config.toml
dataset = "synthetic speech, music and everyday sounds put through simulated rooms and audio effects"
train_examples = 39062
hop_length = 160
spec_augment = false
win_length = 512
qk_norm = true
optimizer = "adamw"
eps = 1e-08
grad_clip = 3.0
lr_schedule = "linear"
Rows from block 9 of a small class-conditioned spectrogram flow-matching model, named by matrix and row number. Rows with one number within an expert belong to one neuron, the router's apart. Each number is 128 + 32 x the weight over its row's rms, rounded and kept within 0 to 255. All counts start at 0. Numbers have three digits each.
After each expert's rows are labels from the 100 clips, of 14976 (inputs lightly noised), where the router gives the expert most weight on average: "band" is the frequency band that holds the peak; "strongest on" is what is common among them. Only what is clearly more common there than usual is listed. The data: synthetic speech, music and everyday sounds put through simulated rooms and audio effects.
# router: router (model.blocks.9.mlp.router.weight, 32x192), inputs 0-191
# up: expert up (model.blocks.9.mlp.up, 32x96x192), inputs 0-191
# down: expert down (model.blocks.9.mlp.down, 32x192x96, transposed), outputs 0-191

# expert 24
router.24:163172175146083125169095109165151141097105135138121093110121118126142104142142137107120104114147107107076122090055148168138125117156132114169178122083134138199172144124138147102141166105179151187165144120174152125113111141165181129181175161169092159164142158153094132140141143153108107098167149147115117158147227120131154139027101103108174104149178098066125083169086108094133252135151110090113140089120139147150127131092085087098104156126098164129148124153153163173170149154119114192182109119126148060158109135114134109187132107102166165143136159075139132125109107163116086176
up.2:144130114145131094098116180087142137152182143149125071091093109105159110140081088107122123114065118084215091163156181103136168122132125129156125130190132158115156067147082130148077131088100089075151152072089102157139100117172115133155161164092138104100107133114063116096116098105117142131140134157110128087154090090129117104103119130091141127104144067129151138111157133128110086121156187119113132152160127063104133099145157140119173159164096133101136126117087153119059095064111115101132098120147136156101121158138140067146137145195047160175133113191058180233091136094156185107
down.2:096096167121108162083138123143107091112126080127144137071130126167126097158122095122147094113165152089126112111192093053089098101161136125164131145112107108191154127075160218150222102150071201057161129122112097142123121068120091165099137125140168101140084119076141083124096086138144134127084124133091127188079096163111079114142147121167112110125172114135112134128118172062111195167115085134181176076160128083131106156134115133160133124164122074096161118168098149143135150114105124110200164114104149060155163137097106146085144142102131097137150138117177146112079080167146134143
band: 500 to 1000 Hz; 250 to 500 Hz
strongest on: everyday sound

# expert 21
router.21:153102101096083127201158173156128169124160140138151117141144086099169111140155157094148118122164143114101131141098165131123128120163124122161123117084068082099082082078087104116119169094149136174150100125180138083081109178153173090129157189156123168182161188155101109156187139147159107118174115146117116166141177136116161126043084144130158154132153091085155085165085050139150129137168093122123130110104140156137161147082076075096074177146094138105097159138143173178151133172165156179195092181159153108170140127114106110159126084107199140146105153106109137138138141104086091163
up.2:096193112163101087103110160076180151089157141114130084174084113106172075164108145189138177127119142133177117155122151111129173135134101132144186170172099144098154121103163143144135126156089133147121150134083146128190146102160140113101117076135111078166079148124150214144113143140104078105125091106129117083142163110167074143083164087143044115098129126094095138147169106138137099100124131138138144113132128144124153121150161104099139083148150119079097132115149134097100104090021083082186093114112187174143174130136091107162119166117129200152092200144045130123142120156113128178
down.2:140151142092124174128200126180127201116102161131174094117114114122127105120135076142087084136137119144111125139134077109117135109136090088123143120099153109083116157097135121114163184137119141097157132049106142101112095064108127196150205142170091135122148099146153173123121128164155178161160117190142102120062127101122182125145120132148130187093184070116135112107143115186072125116068122121119098116121097146097070093121185125129095085101144128143056102122173096102095127173102161100193112159184166114103164147153161135128141142117153101155159039143120174136162208167143084103
band: 4000 to 8000 Hz
strongest on: short reverberation; reverberation time: 0.15 to 0.3 s

# expert 9
router.9:121155109069133153104119183133086138062134182153131153222131119173135128121134147125209136136108167103181183146134131080118192138123110141120098101129176096102146165140133123132133126140094115145091092128141095081081182170158150056129138111112169123106155171072140077121161108068161147157138161104131079080122200113115157078094181082157140159132146100171105116146086118103202127126118129133101129182110147154124146185107091149122173105128090123101148134185119137081097099133093160116133085140138125168139069097132148193132164106112176079103102053140097091110083153107138115092
up.0:151116134110112119156164093136198106113152087141113158134207135115169159103096136128105077164132082143122180074185085181166140094152129095128140088064115142129094144112128149114181085075135130131164113184143119156152117113115128144158100168128082130176124069100206123184125203137082068097120121095140107114123093169117132146122103154117128121168101077113146137122151144123105130088064102128122075125154128121114123118107115115075047153094119112169158170121182123108127094133147116146183156107125141099101099044113150136185158170090092143093177157121156158170131091226151123158
down.0:129107085176118182138095125120177115107139105165125098146125128212171119135155169104169079162159078056147128150146106162095163136143093172175173159122152113095124114182129209211119119119141110122111057120153103094126111159154108038133111104139153159158145139125138139076100166102121142100151163123109147129146156110133128095125175143156089116142129116159122093179137123122164151111141080190138091169106098089144134122178077135167141162128129143103048129170143101173180102150094130144143166138133179136168105114061166145122180080148062132089147163166090091164104063118115145161
band: 0 to 250 Hz
strongest on: dropouts

# expert 3
router.3:136085125130089123193139157161114160136128135124151134117102089120166108143148160114133126139188151106081127117101143132128110105170141112167141110085064109127088097085100131111134208120158177174148115141153163088087081136169168119117176189182099156167172194132104129165185175158148076131168116136126152183159167158142148148078092142143184101142128089112155089158066073162149146131181117113138125099121126146142176140069091077088060196145116153120114144127152182163147146155165136186210086164128155118177152167127121093172143094107167146136099156091089158123130147126088099160
up.1:105146127192118170116106140095147121076187181131117125109105079175149152170091138084090162157132088155170120112146164177104108148090104131134086150156176203142166171141114080158129092080130169066118149128137167160104173138076112179167082129139143101122099083094136126110081093107122155159110178161169166076108089126095092115120184134159108146112117145119140143163149125156162150078080157142155133133154159139083157149126150160112104160138159095117154129120162092047063105113058130077097182134108120123041077120078141139120065210130090130140121134158150145107128118159148151115
down.1:111156097148114082101091130095138125101143152125139131176091126131160170149152093108099169100166119133159143075113174097189069162153159112141116113091061164099103117091097142138142082106122143103135110115093144167165142190111160149130118086100164095135181087180101201144105141075150107090070098162147102101122092179122083151101073146168097139126122105133087128122148116087079127166118069178143117105137176131177183080176128183104081085118100128151146181145149146103136144136104105126103110125109061114084086203085145074057139111156132165177107128127177056123138104153100152114
band: 2000 to 4000 Hz
strongest on: band; number of effects: 0

# expert 16
router.16:162138161137110126201116116147125157132122139093142065127116052133166068164150156159109127130162145117069137143087148119158128150157138112158113144144073142165127072093134132110145210125157192147135135160137128039094075106145157120108161156169102143130155124125061106105157147172140076093150105092143116163178129144123162128135117116144119137177101076100119108148105101158087124135170117091126126066084125141136186159093049076092053156126120156119109171078137154122140162166147124153194090188143148099132149161079101122162151075094142129075078114098080169114167144094076111152
up.1:126185146104162138116103099120140148094106154137136041113154115151127106119123103094108078188156193123131110150183142135195108120112125129141101072133187222121165200137188139149140104148156114169141157136181127108150112171118127133126116097142196073135143143100198074087062108132156141116105097141139095112081089132106149091158157112189114117131127145183073114144123166134160148108084133152083130124063097109128073105139125130085112097160155122181144162118157133082137146150127068151098124162196074159120108118134100150083125172175119122152160072122114138160145119094161211114
down.1:103071180130110153126118139100128099129159165133111108102130155107127154198089118084162091112118113117167118144153123102100087113164106145108135099090128097146150162099093105069109127103180165143104102070093131128169061189108092113114141113102169152112114144114121123121138126093107154116152186132097199177102133133102151150095120117141119084092087129145146107137137146087168133124084186131100085255114198140154121124172104120124133140126075148094123136120185114063135157109138182109076137121039174109101086155173125108102127130122110154118114201205184135157169112138116109200
band: 250 to 500 Hz; 500 to 1000 Hz
strongest on: dry

# expert 20
router.20:121136102107088104162154154176136132092143122113213143139109105119149030118121089092130089124115143103108104133080101139107109094144116155151115094106125077110115050093119103141085148086048070150158148138135131135131079150167135101134182150193076150172139183143140129120148156113122135119167060148129120178139147139170149181054112104153165162165148100067161102133139079176158159075135095118136132135117101133101116139041123065103081147169092107122181114117130155144151123133170154162162102130135148128163207142131155114148178113057152145196151159078132134142143105107126101155
up.1:018160120136119156054137147125137157114141120147146082116091107134218124172120114100092108135085086064119085127155131128097099154103117197140093120147132112133152101165115128128092185114117102140162134163124135080167072183095140139171137143165141152138104133134117119135074124160114132115152107150106139061157056136134126079136134132196112119088110162072100105156173199134106207128157148130164129171142151092095098123097151146077106127152122154184177119116083039059123125098124095133086166108150144100121162118137134074126166195096090141122146151150147114166089107147115124085
down.1:130101094138105075132130141121111110108079107160167101141208112139065171141108105137120149146132063124072137143112117091110148139130128191164124052143109114100147191129130158180109160167138043087214058084149115106118115105075157082108146138111168104121175085143118144119123129117121084094050075084156169157145124118190117045095171191091113099115100130103105154111114153113122121081086064120133097097134156095123136126123121122082141152154091188120138147138151122119164117083115081136144065076111089142150083124141118093111115090165158128133157149152176079118153155122145127092
band: 4000 to 8000 Hz
strongest on: dry

# expert 17
router.17:092112162186123173166170153190142143101127128088140103119142142095145167120136152082188103132161125098087110079120116164133104154130136144129146082087086091106134109203132137178087147138153096183186189098122162066154124166132132108106178130152152145145133151159133150154114135106148146133173075155115181124095076143109108157162124105183143084142146128088139099133122111113127030153098122146215117133162112052131094093078120099122100150117150211181134109143131115174150135150137075173141096150117156092192209105146117126105106102128168152114181132135096133113076106159107099069
up.1:095115065158126188135082094129176106168126151127174099113097188135156109108148099137155161162128114161113140135151111115120067067152167080080116072118146069132082120099114168083120084164128113154161147113117219139106086103110089129125095054116142136183135136101171146141121140095125148126145124079035131113172145112196130127108107126133112084140117155092142154141155149111153192112128114111111140165151121133129117136123158130105175075114140076148126132082112129126090158165086098117068159051092155094148142083147136131165190143151103114132146180233103136096102056111114133161
down.1:206109193141113163156090123111104118092116107116134142127112165132120175094162191060105121116189099151083136175167112124151121163164116158091112148126097114179133208145130166111169118123132193071075080083129139168135123223128154202127117119147103104182108152094125108130115168160127190149109135114138104181111148138136105135161128103124159117111087109106138158136156068177179156119117190095109081048091103157128126165133094085143166135128114131192158122124151132105141160130123134129105164064102117099145132076140108144119116160113138141148105087175142141189130102104042152167
band: 1000 to 2000 Hz
strongest on: everyday sound

# expert 1
router.1:108083098133084112182159151180132171143127162105164115131131086106168083172174145128123122133176149124102121110090153127153123121154144110185142115084069091102090083075109123113123177124158183178134105133126153091076099129170168117113158183163105144162148163129099111154141167151150075105169104126138150181167181154135137160066098142155158114145113072087156104148071081165151146145175144130141124076139146154152172133072095080099082197160115156134108151119144172148125145142166131153209086155131153100166147157126117085183144050076169120128085166076099149099141142124080091168
up.1:102141120125155111174133140076128150100079049151084157131080118131117181182135097129095124104120128137123085103098177144162148062083165090141094152143157144152168123104179114081154094124148084076073149172122128162165102183131152185139128114145170138140157117112168190162121113119073125065076101109159145146102097090125091085105097140142120146137158153142126153068201157114131186110107161170125079117120172103104113087143178149070164098110142124136136074084122147044097082098146154098163132131156149157161134082083166135106155142166052134147111138143131214125104149122152104115
down.1:116157103178149143161144166130088148121106107116108134113151089099135157155085127062136104152148064151039108154126131088131095174154115135147153067139118168083128116153079118088120102108104147113151129106148104174141125149117097135091177136123121156141118171112164103121136137065067198165114148152117195138127129143108095123152093142098059140048178105061150149120092098076118184113108140094155107134102166081109203131162117099176177163145091157155151148136100106050155186135138129190112151091094127151107078108109084163155124113129101162087132151166096192146113180161113167163
band: 2000 to 4000 Hz
strongest on: band